{"model": "model that predicts concentration at each pixel", "train_examples": 95000, "translate": 0.06, "decoder_upsampling": "pixel_shuffle", "targets": "concentration", "optimizer": "adamw", "gradient_centralization": true, "lr_schedule": "step"}
Rows from block 4 of the encoder, named by matrix and row number. Rows with one number belong to one channel. Each number is 500 + 50 x the weight over its row's rms, rounded and kept within 0 to 999. All counts start at 0. Numbers have three digits each. After the name is the row's rms in percent of the matrix's.
# convs0: expand pointwise conv (encoder.blocks.4.convs.0.weight, 256x64x1x1), inputs 0-63
# convs1: depthwise 3x3 conv (encoder.blocks.4.convs.1.weight, 256x1x3x3), a 3x3 kernel
# convs2: project pointwise conv (encoder.blocks.4.convs.2.weight, 64x256x1x1, transposed), outputs 0-63
convs0.153 090:550479500500501486504479497493441501500501453518527502327434500497500502513493525488467451536500463500498486499491507499517500531510485537501524531688494502398483500500494516492721511502504411
convs0.154 092:502482508505654503500494499500488484512522483478500541510506410495547502500502510499507502500526503498558467485503533500499499513500568546500491500374500485504524483497479542381563488497234500
convs0.155 108:498288507515500501501499494500498507491465508500499500518663500477500520499526477500501500495499500513463500502491491503500497484500497545438422428501706428539525500470499498501494502559501604
convs0.156 086:500501502508643504503472501500500525499595498487424500487491285500536499500500497627423499497500500507504498499501491481501499504565497499499565511512378499469491486469459500500503500528509343
convs0.157 102:421512500536500506505517458516505609501497492500488502500362467501499515495513500516496500501504518515524500499483376496486499511510497546681614501502299534483502500453494478504525495467499426
convs0.158 133:540445489503501500500454511467500460486500499502498512587550500513500500500500500500502452492477372502483483501489502494515500516501500527492401500497520500499499525498500500500496500827500533
convs0.159 111:500501501510480500500506494501435501855545463500499500498496513496411505498503500411535502481506529530503512504526549495495467505498500499500496514492495489500500518490508499500500500495529499
convs0.160 093:480515479512505500500496481510500503425491533563583500489468497473507501501501443501514525495538512503490500495493454498500502430503459521525517500508432507524473342497514797489540508478532501
convs0.161 125:500500511483500529499500502503760495487491523540502498500500503478528505500518501709501493502487500491497499467438502511501693497498501500500500502499503501500500497500498503500493490500480514
convs0.162 095:507490498295508494500474719493551495499494498601507503508511487498511526570487563502495487498498491441502490491497511498517513508470501423495347500531503497531500474515497589508499493514501509
convs0.163 083:522443478573504499583500484501500497504500497547407554504501500408502509500557570699406498507490429531417499497499501439500500522488506508499504508519444499541500500313430498503497499537482500
convs0.164 112:462470503499500528500493414500501488496469499491496508508500498499500501500723498501501494499492500536506480500479500496500501516538501726500497500502501444500510497445482500501536339510502596
convs0.165 092:520507505519595501501372508495501555500515474496503500563521471490576527549501498505482470497500478460492501385500514481506641503510618274502478503499494499502501503500502500500458499516399483
convs0.166 096:468509497597501502522420497500504725501385509519479439620533460442552499500500484515499500440653499467500496499500404458515515494524501420499498480499466497514518500497507499501503539501480500
convs0.167 100:502500497499467497468505500503498498584500491500500640503501536524497435504500417496523627500500517500505502529537515506501483500514468507438500324467608422506510583500688500491523496500501511
convs0.168 100:632489419500505521500499540496499412499501496506460500501556499500503500500501521516492499405428494510495500500500500458500502517471500517302494499500532472501522575497484500716506488502587534
convs0.169 120:502500483501500484469507499505455500500521502500525499514506501782500401494436494277505503493484506543509500507499500500485461500500500500492495497499517495584499493501502493500477496498500504
convs0.170 098:495501526674497500497505507502499496446422494499519293515500497500520526500571499499501499404528501445500504278508486500500499504500499500500501471500522499421502500507500500500488496498500504
convs0.171 097:565483565528501502500500445499528473499501501534504501477528540410504541500518498503501413422531533500488481491512500482510504501518488583445208478430451469500498500401503500500514494500501503
convs0.172 097:503501475456500506500472487486500497500451500426500588494501501603500419502501504496501578504500498499561451584504533500508500500500495500500612501496501499504500509530493497500794499499459536
convs0.173 085:499510581500493349497455502474490500512480341499503505498530504549570502540501431497509500496544511491508495456505500485529500673543507496500497415489501472508532475500506499398631487495389518
convs0.174 083:493497500471499480492287500385450512502495382438504528545525483527500483577497491497500499504495499504498500500507512500611499523551494469509500500606512501557555442538483512468597501500364511
convs0.175 093:506498498470500499502453546472534532540497399501500491503501521484498500724463476500500500512504496421512500478561504511499519500504539365500483453573501510479504501500412653379505506495462514
convs0.176 090:295534531505503497445499499515500632500463500494597411514503488457523501501510423509496503501536536500501491492497489500491504498548501473614508441522480519500492477501500519424500534312474500
convs0.177 093:500406503496496514500509499509511473618499432420501500505576503503499470491527507506501506508472509506532476500464531500488504534504490523485509495499571497500594500485431489505686476504501736
convs0.178 079:309525430373496502476500537500500596500499487489498505473505500498500426521450496504500509500474503500487503555500503499499500498440505383659600501496533544499454516543500556451500602501500535
convs0.179 106:498526701511497433500512499501483501522500502439506314492494507495497501499500500500500384500503501495480497461500510500499501499529498525505515507494423501500529501503500510497504500495513276
convs0.180 083:501448519505498447500477492467281498708522459505500545533514517528495468507496457496520500509505500605500500562510518435589488524500518601486494588518506497500501476496500480500461500499503461
convs0.181 103:497498500499500430486503502401477500478501492500509493500500696546410467500456494374518500508487499582500561643502500530498337500429499498504483508500504504496500593533488515496499510503539500
convs0.182 099:497500508514499500499503476500498500453503498587500500451500684500290484500473501433500501500500500600503623577527494502525457500427482575500513502500464502497451500501493531498424535500571471
convs0.183 077:571499429480498500516500501500489447662565473477480588501507574499341331500500500500514563500392494496502499549516581501501501516499500496366494508500528500501501496499471472501467499520510500
convs0.184 113:513491505496499500500535493503507336522515464500501543497496507549487502500504501488505559500464503500555505500505546500495503506501499520422497488480546240490495498500501438501506328493565501
convs0.185 130:500500500501499500499500392499554495503500499498501588493499501498499498499613497499501500500499500538501464500499500457500500510529494510496500424500500442498502500447502484509660215500501500
convs0.186 082:504464465493504500479488504478462497465491453612519502471522681504507490509497475305505508540498471533487500588530509500576495510422491529489492474500562558509415500500480568501507634501500542
convs0.187 089:498527304501462501446505486476500507610515505491539553495486506671478500492503488437615573481503561492465503574586566438519491493500498510504501508499557500502501502504620499498498502465499485
convs0.188 088:502646486524504547503502410562607499428500633500500503430404463507505500472515476500492500501497494501462500497425501469495563485555502511498728498498443497500500519499502499511498495500500475
convs0.189 098:500500500468505401500494521500478495499490500518505500511488455596503502501471499499459479543496500514740501498499508512500442500537589495501501493523509501500500419503531515493503487500497272
convs0.190 108:501495318498499500500501553461487504602501499370491595521532504494499498556487504511500499493498471498502468502501744370500499499496502496466502501506511505503499521508503507503490503509501514
convs0.191 120:500465500500504500500501501502464500479481500501500491501500505490500464500500499499363485583500472535567500499489500534499499469500498500500503556500501500500500500503158500500525500498494502
convs0.192 104:503500477509508534562491502510501499500497492492435500501505482508540495458556497500475566501502492483533499480504500500496500532525498498492607489499501499278517528430476251501539483499446503
convs0.193 101:494650398499502500501499499500500516344508543496499500514373490500505500500469505501498499499517500511503500500499337500500535496501516351550512542565499537500473500516493500500490500482499354
convs0.194 107:501470500502498437500461500306518497501470497535500500499502502501500503668450536492505336494500501553539506494500498485666501512504533496498386497518500495501487442496472500502505554499492500
convs0.195 087:500542503494499529500506503520598546423464584626500461459437481506499459493500434500500500533652500360503501504497469620485504374491505501529548443507497588500474444519500520500557502491439491
convs0.196 081:506419467572504500513500500500500498492501441503448512600499500429482453494502495512442499516418494578729500497500496585502501501440502515498571532496497502494531499493346483583563502523488502
convs0.197 115:497501496503497523498503299500550500494509500500502506497491492518552474465756457497503505467499504500493483504470497499500587528545497532502500500498501436501501479446506384524516409499505501
convs0.198 097:523527532500501421502501512495500476496520508553546516426499808488489464533495525468494383549517499489471521496501499499497526500495593492498500499500499500479457504415510504491508500501500442
convs0.199 081:464546519497497521501685523601521501525502513499500508484425500451487499390500499500500505515483567479592550500500499689442501497447529421529548498510501539488505474509369499492505487492500499
convs0.200 085:518499515502515500501490496498499500656541489406500540483509472373499485500509550500510500474516503482547428494529624500505470506512508381499499494499458493475540489502466494495560652549337469
convs0.201 082:559499369501489403461502501468413480501594409478510545545518666502459503514472481492520511460502502632506517598508546461530450502500503594481483499426500497500500502504513500500502518495623497
convs0.202 097:503498486506499537500499501498492495559478450484500502526501523500500499497501482499506671428501500508529497504529501476501500529501394506494517488423504408469658503500502441504512361499484693
convs0.203 099:506515501504505494424496501461521496500513495504527485499507498500491526536500433441543545497517497367509526496668602497525528502500500498511409268469541494456478511529526544467464500502496569
convs0.204 082:498533524523493549505480493516543507504500544417501500500502430500617498477552500499513502488543528396503459414500501499469619499542499389503502494482499484495506453500525484505577470474258501
convs0.205 097:520501446329500507525500614507500487516499467442498500545542495502505500500509500500475500499375488530506485489442508495501512557502500416457505529499646474499504688498497480551492408529504532
convs0.206 097:500409457500494493502500675502504500500507496502499497545503506461348532508453526504499487500474464513497534548499500500498331500276501497501498505493499500500495498501499507501476502543498538
convs0.207 122:466497504496495499494566500516500506504497483456502515503506499506496515455500502497507718314465503530503504500475484501467502509500500485501499500497537365500502668501498500500500466500584578
convs0.208 105:499505497500574500502503500504498506500498600379499486501496460501568503500497500501462429757502497540502507487498491499471501469508543500502500500505464500707499500499500499502497476497483498
convs0.209 092:500502509502500500480514498605501500512507501494538502499498462463534521498599487585375470528500503488492446422500536501443502501575500482481502480498501499535515495479500495500501210499464490
convs0.210 084:481509554523439501500501434492485511508500500496518500455438555483442530499499500498534506497535547587502502583500475497499376498501476557535535503503395512463415503501500496499468629475725440
convs0.211 087:497500485505471394471506504470280502539526471492500500548500544496450537549480474507516526377503524503456499511701499477499356523500501503510492497495495497507500496512511498501505525503529500
convs0.212 114:499533349482497537500500499500498486502497500472500505512503500503499477519501500500500737500500500430500425503500532500500493502500419510500734543500503499501502500500500502500527500500499515
convs0.213 091:545468500495498523546500500499498475501507498510466500539517504488491709495499583535450482500364448504493496501500508501501497501500392501460481531485502469494496583486494468589305473565501500
convs0.214 093:502504500501506578504500500505505341631504501521500495495487499473501526480614497502500497494465503498504521496500492500497505553500502504419497500473497429500502498371449470583507273496496495
convs0.215 096:471495492265496502500503503498499498500498506462498543425483507500492515500497603496500518499498495522492510614488504555481497489285500500497503571499502532503500551603500521500495506502504505
convs0.216 103:503504553472517557500490502488722519499491484507501499500499467495569503500503522500500473460523502338501335408501501467505638566523522476499480448500492488500498501500490501500500500500457500
convs0.217 101:485416502503502489494501498449452525477490502498487484673765450518505522543520501518501497421504497504500448499500495435508482471486500499511417513508497508538502500506500507497468533620499500
convs0.218 135:527525499500498517500500500501514450504501509499503511483812519499500426492499452496507511498544518489525461501503504335500498547529494517459520438463498458503496455496516510497503479496546498
convs0.219 098:500676483486547500504486509500500500327500565500500495509500490500518460505442500500496478511500498494499502500498500503500501306501579500500502508501489584618443485504498585488469507500498409
convs0.220 103:500501495500495500496506485501500499500515473509500523492499596511500498473505494447501547504502500554501506636519501501530450508478470545499505478482504535441345526491505493500402772498504499
convs0.221 082:481353488486479519499484502469501499487500495555508493508524603498429505524455562500526492488457417491498500598521535500559459499320475539505497563513532526500488498545493512499329593543497535
convs0.222 074:500501494500522499500496500493500500419500438525500499513503509460538417585446500501499485501501500501399423499499514507574492491499484540491452508504465500702561465499390591496511537680486500
convs0.223 095:500459492493499501502501624500500500477497308612496500501511501500500513495501631500507519269500469472505587510520499500500500500429511500497467500499527500466493508498501498501448503518500515
convs0.224 111:496479531514500369500489519399510503492477418527500495498548540496505501771503519429558492487536500506498500477527485471584466537514506500501369438500498487494501487468500500496501501513506500
convs0.225 086:501500388503280500501500493501500500506669498500495595504500558561388484499502502502499501460391506522513499645493499500504484515500530496500500526534495500489502499495482476499503500499484462
convs0.226 089:482499541540513497500391501496497500502343498499512500501500460499532575730500500499503430497624507502507500384500497499514569503533496505543500500549468500429506449500501499497550500501446502
convs0.227 110:502503482497500506501508495505534498501525524496472537462493500516500292492504501500502507505507500534495301500446501486464501502483519500363498500544499492535489504304506497503500491502553494
convs0.228 141:500498234496528496502498500499490509500509467474458501503492447500540504501498496501499774501514483500495502498512494501501520507500502478500527500504501500508500546499499500487519502502497501
convs0.229 095:495498561503533624460450498437507497527440459500569554467504442523600519534592647552520490498542512482523445398569539490515505606516474500502464417502502477489533472517476511451504501499362500
convs0.230 110:502493511500797497498500500498494500436507515499502500486501383502594496484506500560415495511504500514501393365483500500494497506499507506501499498474500500501497500499500501497507481546500503
convs0.231 107:499477324440500553504476500492498500465499496500336509499501500523500493458483502491501601500500475500499520585510495499510498500264505499500507499502610500476505527503503509499498502500500550
convs0.232 100:469500556505501510508524464577508548475505537513491498500493496496478533352527499508495499500438501549495549499476383498500501468526501500514763586497458500487518521497482497620500499504501497
convs0.233 131:501500508500366500501605499501508500525500502503499500501514538504472500491501498502653744485502667494500495503500500494498496500506500503495497388482499495483502509499514497500510497461500531
convs0.234 107:501538474500473500315494495440499500500500502496595526511514506510470498494500442449732545468563560499495493577592500495522488500552483520500523475452501494496500518500551496503497499452602500
convs0.235 090:501501504653431499438509500473498496541574472500577510523500537534431499514498368414589501492500583514503504505507539502500484528499462497499497486466501271502500483499583501500496497498498501
convs0.236 103:518552347500492498514208521479502508496522553498503486599490441490480497604468485498502501505499478459496504512495500519523492450568495452503506519507498526515489520512542503500477512493505492
convs0.237 110:498500503501499548499500456500664501504439502512500637447498501507499496482587502500501501499500502540516480500498500444496497516510483505501504358508498467491501500496507499519638280500503500
convs0.238 121:500294498492592501505500500501496500459500500495479496502500501499582494500500558561403457501489251504501500414446500500499505500501523502500500504503510500505497505500415500509501500526500501
convs1.153 087:561561574548475534561540515
convs1.154 090:524470458568428433488567479
convs1.155 085:556499519507462421489414437
convs1.156 101:546541517527437434531450424
convs1.157 112:464391475426455475498521488
convs1.158 108:523533527497453496488374457
convs1.159 095:564558434567554480485461467
convs1.160 087:477564494557546488465500394
convs1.161 121:403403474450494508502499518
convs1.162 100:480494458462483437440416436
convs1.163 154:505354506515514488483515491
convs1.164 090:517544543539406529496584507
convs1.165 091:464453459412530504517422452
convs1.166 110:502495413434479468522447424
convs1.167 090:433569510595463495486474542
convs1.168 092:469435535532570515452587492
convs1.169 119:521519458503487468463526371
convs1.170 093:537543577547419539538529530
convs1.171 086:440464487459483543473492613
convs1.172 104:511464495543474410486485400
convs1.173 095:472561480486393442493538465
convs1.174 123:454486508491489449371520514
convs1.175 092:410561551461554516539517540
convs1.176 108:526485539513519497452393424
convs1.177 091:491568562522403485504552532
convs1.178 108:521487365544521510496535504
convs1.179 095:480442450529492393517513442
convs1.180 096:526496384557472473542539513
convs1.181 099:443408440508456455527549509
convs1.182 094:464399470458490453566462513
convs1.183 101:513530630514490503559491525
convs1.184 094:547523447557520390531512488
convs1.185 087:511583515484403547559496505
convs1.186 090:497482438541412460540549442
convs1.187 098:520462494424463511556529403
convs1.188 099:502521542551438537481439408
convs1.189 078:519544507574479502556597542
convs1.190 101:371495513545469483505500549
convs1.191 102:474413475492476427449446454
convs1.192 097:486410548424502499529573499
convs1.193 090:481517410482564457445476438
convs1.194 103:535528512487426474444396494
convs1.195 099:556506511437543411489430523
convs1.196 107:498536404441480523541429530
convs1.197 094:492442469533566526498403551
convs1.198 086:473495508492460597487483602
convs1.199 106:514556427503396490538521470
convs1.200 093:542514513561429578536509565
convs1.201 097:518500403449435556525534466
convs1.202 092:527566525535504558422443447
convs1.203 090:491516494476396516483593461
convs1.204 097:514542524547521542467381483
convs1.205 094:533387530570500529477539495
convs1.206 098:504542472478455559423415527
convs1.207 094:475514459543525404538550434
convs1.208 112:447507467516513472456487377
convs1.209 100:515543554511496524419401479
convs1.210 109:501481539462438508494379477
convs1.211 119:415516492501492533385486517
convs1.212 085:536534489551523413496465410
convs1.213 110:486530415530502481388505518
convs1.214 105:483455499481498559510609566
convs1.215 110:456507485370534489495454491
convs1.216 090:477530540514425478495597439
convs1.217 088:434483465433465444444445460
convs1.218 102:516376502451531495526486552
convs1.219 103:495516450521525444432473399
convs1.220 084:499453430497437449506592481
convs1.221 108:525525516449469514424393493
convs1.222 106:514536394513452471527508425
convs1.223 085:517560550499477518556606527
convs1.224 108:388496510464433527501531452
convs1.225 090:431550539434516501475416539
convs1.226 090:474478469489584462420474432
convs1.227 087:528467506552548394493554463
convs1.228 092:535518445593505412530514481
convs1.229 095:415514515520416492501579468
convs1.230 101:526436424565460429523523494
convs1.231 085:510464441520507430607527486
convs1.232 110:391484530539423504540518514
convs1.233 090:513553491540408574509537549
convs1.234 095:471553460481387537508551508
convs1.235 102:536543446560526412503527438
convs1.236 094:426509494444419546431494520
convs1.237 089:510600504522419541560502511
convs1.238 109:520502496520478400514417436
convs2.153 155:500473516500500500514509500483500641496500500517500459289501575499500498500526502501488500500500493290489544500499550500500500498500437496500561500500497499500463352500500535500555500497485539
convs2.154 099:465500526498487505500500503502501501525539500509519448511485340483503523500499449487500478466500497499507527469519506516501500509498345506505500481499455508501627496502501500501497224500493506
convs2.155 083:515496509537486491498501467499447620501501500501508501498500527497511500502526500344472515486500499499499727499502499501499501494465499502501495482326503502500494393502502506501630500475498496
convs2.156 068:499541515498506626502500501434499501501497507500497495522500498398528500499550508502501500496500498548433500499575496383392500511499500500500504552496299630476496518501468523608394501500501524
convs2.157 100:515500537513526500500476407644503500655500501503488445493488497485516501500512499466462476506376506500495500500496499500500499489505502498658474500527500421529487499491502507474713511526501500
convs2.158 118:507501505500504516522494513500500500497500501482500513510502496500481515500571480451297476505500500498489791481637500484500499506485500500500503497500462500499469495468501502500502503500500495
convs2.159 096:651440485500446460530498504500500500646532299498501484488502538499499493500466499499497547426494498500613535581501537501500501500504499504513501501504500499500499490321498497501499491497500505
convs2.160 074:486500397496538502485495525501501574503499502500514475604499452449523476497501499493550490502499539540572559497505514500500445539507473512296499501637494548430612504588515510580527409500497501
convs2.161 198:521479500500473397501500500500162498522500476509499500501501535500500500500500502499502500502499500498527502499515422499519500500504500435500507624506538494518487503500502493500500500502544499
convs2.162 080:545411500541595495502495500500500500500500439501503500491520492496500500503310495499556500549487475499521469488499690500454500466493498500506505499503501485546478499385376503396544500495500413
convs2.163 078:501401505499498478503505500508440508500499463500500490498506435505500500485499394500497417510594500581500689456503510500505395497461463503570500437552500495675494502500500476498500433500584494
convs2.164 123:515499538502502520502470500557551513470500498499506499486496498499500488462319500473499604528500500515499319502401503503501628430561503497524495505497475422500499500477461489368501573502487446
convs2.165 103:657500500573500498562495499501439497499503500502500498500507498478498479584499503497467498500498317482427500499512535500505463502501502469500545499690483403499376499500511453500514569488499491
convs2.166 096:500502520509479500609500491499474523550499437501527496492539490376472464487492501480447481510507447532499704497500508500511500416431360500497494537504402460554499494446433499502594503422477485
convs2.167 090:508464627621498493500548469521383437563510480499500511409534481503543499500516528500497552517398496508499503500620498509519500286487506478540498458533534504494501498469500502500430500530548501
convs2.168 063:487531500429495495495500500488477499621501493503457473461484505531717499480476665506498436423448509464504482500506500521496400522500500500488496491617495487520446501554528404523463500500501509
convs2.169 118:499498500530496459502495539501500584414499500502501498499501500496353518526459474511500500504502497553454740495453569499477500497496304503502500502519460499519499489496499498564506487497475496
convs2.170 104:500500500303503501485503500497489500498500501455500523500502500522501532500516498511546478429525498515557500500502484500499500500474748501498522508436527558505622501500500513527500368500499481
convs2.171 077:506512462499503492479559500437500603500509498472500501526417500482500495603487476530514500293507500500502499501461489500433404536482505498501678500500493498474500500500523651540482479482495497
convs2.172 082:500500512495498505498532499328500502500500500504449495520385500491500500527522367536495469343525500507504625503502502500506457576475503513490499501498495504604561488580577611521499467494534498
convs2.173 085:354434500478411508502501569500495500510538478590504509499485500496343672500497510498483499486498470508516503500511520495510503497508408503499501495495496498516472501456388495509348500493421500
convs2.174 083:500406540677602436499505502508494639504499500525458480500486497496501495565484444501500499513483500604500509500342578499505503435530484512512482392502491476514495414500500494503499488554454493
convs2.175 108:501522495508497486475521500500500502499472517500500500500511501500501580523522744501500537446501499500500501506501425500500501500517498501500503500501523500497500497537525533620499505504500748
convs2.176 074:496529500500540500495497497500500512464509501357487501496500535500500497501503502501668517541503502508500277496498500500546501500500502485435498579500658560460511509542525457499507503579516492
convs2.177 077:521428497502502499506502496494492485501501405417592504498510495535501737487480404500493499500559505503501502506498491546497497468500504480589500496534510445524412583408484408500472544482483416
convs2.178 043:501505504489506479408500477496502500503490504394430500489501500499520500558512499537509500500702540513538480498567460543477490501433545508390516461502601650500500504546510498398517496423557498
convs2.179 158:501500498499495500500409500599501493501508500500512458500671336501489500500457536393408501529470501475491501497498500500478499500500441494523500482592500498498406395484500471499653506481500493
convs2.180 058:468502362565479500497519505469494571477500501475469496503553549500500501481499513506499499547504554710493599580517630495458500505503479502497454501486498500512553508507500486501519458668501502
convs2.181 078:449504493497505517464501497531532501499499603507439462335495502500505483494693507475500540505503561502489482492492487499506499506508495500481387500533500504501500501642500631500500512498380500
convs2.182 116:491495501500501497469500475536501517439498523509499508275496570530504505495494499500503595501501540495472450499228502501501496499500495501499500500501525533494500491526503509429497500502500499
convs2.183 065:499448500475500548526506459488500467505504499493501478526539501496502500505533500499500501501498164486514478395547490515473495522500501499500499518510504497496501500499473503481500513498629499
convs2.184 101:506492500481332488506500509502499507531500497607566512508500789501495506497501400462499423500523500501501517499493467505500495499419503487499502503502526499487502554497500503494496504478506499
convs2.185 112:485632491675524496506493524514515474450500490504503552503505474533498486495337506485499500507500499512473500500491501502511554493575515499480483500499496495503500455436500315502502652485472501
convs2.186 096:420501495499500508500526504420501510508500501500273500460498527498501484500525501500457510499500511522499488545491478532501446497501514457482484508496423503499500232502501507500535500490485501
convs2.187 050:440546502502502502330497644500604499489372660511496498479505500517506490501499499503493503505522551506488495501428513551462483500524493470500498371571494495511508510514499498496499524501387481
convs2.188 075:369443396478497495293502500499499502404500489426492506501456500502499501497496422507547493487556503571503497468379574500497497509505498500494500472487500504509586521518470607500478419488540500
convs2.189 093:508500673510495503563502496514471486500500500604623381502594500440500500500499501482464500500500478451510500501534500500500503500501500520534501730465500472501501544500498490500499498447550549
convs2.190 072:492472498504500503500499497510500498445495514479497509499503630718504530495499360514488498504551662500503499513476507500506385500439492536496422500504507508506556551500501492500499493501589544
convs2.191 166:500499635502586498571497500493500496499501503500500571501499493500535502503490602500500500500490435462500499410499498500500465500499514454470505505590500500453415499500762481500501572499500450
convs2.192 055:563444521495494487500496503502494498501499501449505462549500500496498500483503371499500498644512500581498630494501505547504499406500497489507703509508499400500608515461500490495497493498591501
convs2.193 097:499503492503731545510437508501502494494500502495499500501500498500494509458500501500489499509502502508497509500500501499501497506538399522493468500707481483500480507491500499501487529500307450
convs2.194 099:500520500500456512500466502495501464403500500502500509500500486500501505502500484499470419569500502500500500486497813393500459501502500499501568500500497426443472530498501499499425518497500507
convs2.195 087:522523567493490522567536496500506510520500500503510496508493509500617506491500370502502549449500491497723476509508537500500501502504477616499509501547465501409506487500564387442391502513486531
convs2.196 053:498520501497485500497555505502510497250500507495500540517429500550371489546552521500503500483501500487380522500506500498469511503483498514488501499490502569512504497331508581511507499480511563
convs2.197 095:564493525526500500501504572496499312500496492545518676520507500507499640486501500500500467480501500467493499501520432507526501496481501337505502446509538500495409499499495501501451501499400494
convs2.198 125:500500518500502500500500500502500631666500500700500484500422507336530500492500453507499501501500504478500498503500532500570530500500444556500574501406500496496513473500499500500484506598500500
convs2.199 068:422494300486501500447495489507498498410498509441512503499505500505493499566497498498491497409497499498515498509503500501502348499457488505500501316449517528488526384501501532579500481472482504
convs2.200 099:500500455509382482500528498498499500433500499496482503499499502506463528679501500503452500315497495499500633521500500501490499500491500505501500496500500530500533499500500523651440479500389586
convs2.201 086:524481454529436503379525590516484492454496445500510493500499507546493457481494495484395496500594589619518500536500503593500430492524514353505491360501500500546505504494462389495465498502524530
convs2.202 154:500499486499492500500500504500500499660500498544500415499500500500513500473503671500500499476502521430495503503517442687500617499500500504510500499500500532501417500487499363500509495496413545
convs2.203 095:455499426455491563443545477498554504424469512488504501499506491500297498519543500499490501500506453500500500500508378500499501498549548500490504280495503551519568497500513491500507499405494493
convs2.204 076:449516497493500512441501497505528492473494525500502340309607505500506508508540473499484522500543644526500458634501503499497517500501500518536417456497500505488503488500434530504502500480379500
convs2.205 079:500542494332492421499506598499500487436499502504500504483574504765504501557506503498490499507496503500461502520508444507500415503519492502414535477504525499526500466574502497503500500495500503
convs2.206 080:501474510491504524498493499504500512395498470497500517515500497497211500498499434512380480637501500496497500486500510395499478489478490500501501500500504500568498512498456503485450513484540497
convs2.207 111:498499499500405500476557503500503504499485523501489519504440787464532503486501495504529468470527553413504501500512500474388500503483472500500495509490511500499546544500495584502500495566505615
convs2.208 182:500506503503597500499316527522506504474500503456496582501453450587499500434500495500510401538499501555563595458423502500513466500494502500495499500500497499501502270509500500501495501509496498
convs2.209 086:312508495514516497482501510500500500501500501517297500389500507500502493500495500500502500501499746507523500500503489520499490499501500503499420487520501501509500491529500500511495497512498500
convs2.210 088:509500538530502457503497498510500521320479542502500507467496509501534431550497498524524501500593499504502499475237501500504472533453500501499604522531500501503510502537551496445493499444565478
convs2.211 115:501497504519624495499519500502499503299499509500500499500498494540432501498500407503496505491501500536480500505356503500508499499500352504503498335501503516611531470500505494497500487502496547
convs2.212 127:501502512508560492467624500326500682532511500500457500500486581484510388518503500643502500486500497500513451513432496514500500500487501511500500501402498499500499492517503493500497380491500514
convs2.213 065:497539483536500546495500501500539500491497511472495474503420519500501472466494502501502501491501504430500511552500508499488539506500451551498501223519484516543515502507583509504533493504373656
convs2.214 079:500466499478493471512500495450500497497500440467497499320651499500500500549484517518569522547501500499500500499500490332498549421494510452500669515500575501499467505497500501503502499478501409
convs2.215 042:769501530500562497499499494505496540515499505500513570500501497490500535500491541489521392511406411500538490363496501434500501542499494504514499495492507502498500504504510527410492495535493420
convs2.216 062:412483504487496527391521500491653500477499502515500495519519495499355493500514387501500499497501492499500496500527416500496500468527494501500501501381499509500687499500474639523500483499496502
convs2.217 183:501521527523504497504548483459502691432500538500500470500497490477467495518518467500464518516494489500393506504498510499389504500501318514503495504495500500500502373501502501491636500419422499
convs2.218 108:496500292494498359500493499521500502446500469461499493501502476505500501499385468502495461344543500562493502569492507500500497499488494504501567390501500545511496504519449499500472397450460454
convs2.219 141:500513500501757500502436504501500500413499523461500516500495371502494503496500479499500485535498501566487549493445505500501470501512316500496498459506500500522500424500485497500504508510433444
convs2.220 103:423500497508511501500503502343501500560493502610267503462494500483506498500598500573430514500500542508501497500488478516498463504499514446492448501501431500502504408506500501514555495497394500
convs2.221 066:508478508499501499500499500501471503500499478500529503556502487499273500501499504499333306531501500500539592469533500444497497512453490501502507497501507500545497528469500498489486483384504495
convs2.222 086:414503545500474504497533494500519505295497516510496387500495456442499507504507499501471516498488495498457514500380624500499544509504314554509500501502463532542501429504506509502501498502434531
convs2.223 121:500502500572502503499498500570492500544500500533500388492500504500587499481500500503498538485503509500748497519500500500547501500547635500500500504420500499480501501500500321503495501499527503
convs2.224 129:329503483500500677457501500496510499500500543543500503433501499502500500501571513506498500502500502498499499501500501501500508496500500503471236497488501607516497499506500498498492506498469496
convs2.225 060:525393528529500547526502472506508494354499500501526422500500416462484606498531494505468457539501456481503510515501522503499510500502422618558499493491503634517512471447500504494503319500583501
convs2.226 146:514511628683498385501500524500500500505475531500500504470501500505526494703500550501499513516500500474423500500464532508500500401500499482500522470499500441493506413500628486499502519498502500
convs2.227 117:501453505448480532514501507499498473501500489506499532540494495672461542481501500501474467532736481500433505463482453502499485497395497456510486499500500495497499500495495485314499501510534502
convs2.228 126:484500500389512501489517485525500537500522500501472501499310672502501496500581502588521500477503480499500416481483495501491492501468500500423497500381536574499570514533515523500464392570524527
convs2.229 058:434446509420475510447516490500501505503500422500505497595494500489427498496499229494597428496490486497520498481503513500501500502519400541525502429505479500504512501495411523501495468500434514
convs2.230 134:505501536498493547512500502499501500505620500602577454528499368501500500500502519499507500500498448486499501418555491500500504666500499499497522526508498574499501486500504502501498261501494503
convs2.231 107:459501497466507500402609501478509511497500535500500500423417522512502487500500500574668569500504573502409435502505495529500500500501504501485466501486549608500605497622500509462501364491467495
convs2.232 087:500430318419453376465500500533367523489499286500504485567500502499495496521445500498553528497516507564518492525492440500495442467500518480502563498496499489501500482500499495506506501471503498
convs2.233 089:500505500499556496502397514467497493659500487500500562608501431593506505500495500497500267523500494485501502352501469496493456552511540483500500501510508465499491497499561490500503517513515489
convs2.234 103:396499502438500500330500563533500500511499500505500669492498501666490537501511513494496454450501502503503512501503496498507472498504535457507500463463542497493500405499500595647499500501498513
convs2.235 077:642395495501398485624483564553494503501500457501500499530499500477347498499509485501498499502618499505485503504503457498417500499482484448500601636535511492505509501399497519500514497500538498
convs2.236 115:458465536527485483455508500502531507499496510511541501504503504482444509495499356332459453493479541498492555500476501502501504437501338506502433419503472493563507484505467563514585499348430512
convs2.237 080:484614497630586499506488505530574506465501495500507602532499497525499500476398496471498495502500499510442496503454502505503687493620500501500435500493480357522500452469497451495509545500453499
convs2.238 126:500512501500503679557500503499489497519500500499500481501499497500500504500500572498500499474492500507505496469755499485468434642460500497494498565546374541495494495501491503500499499500493499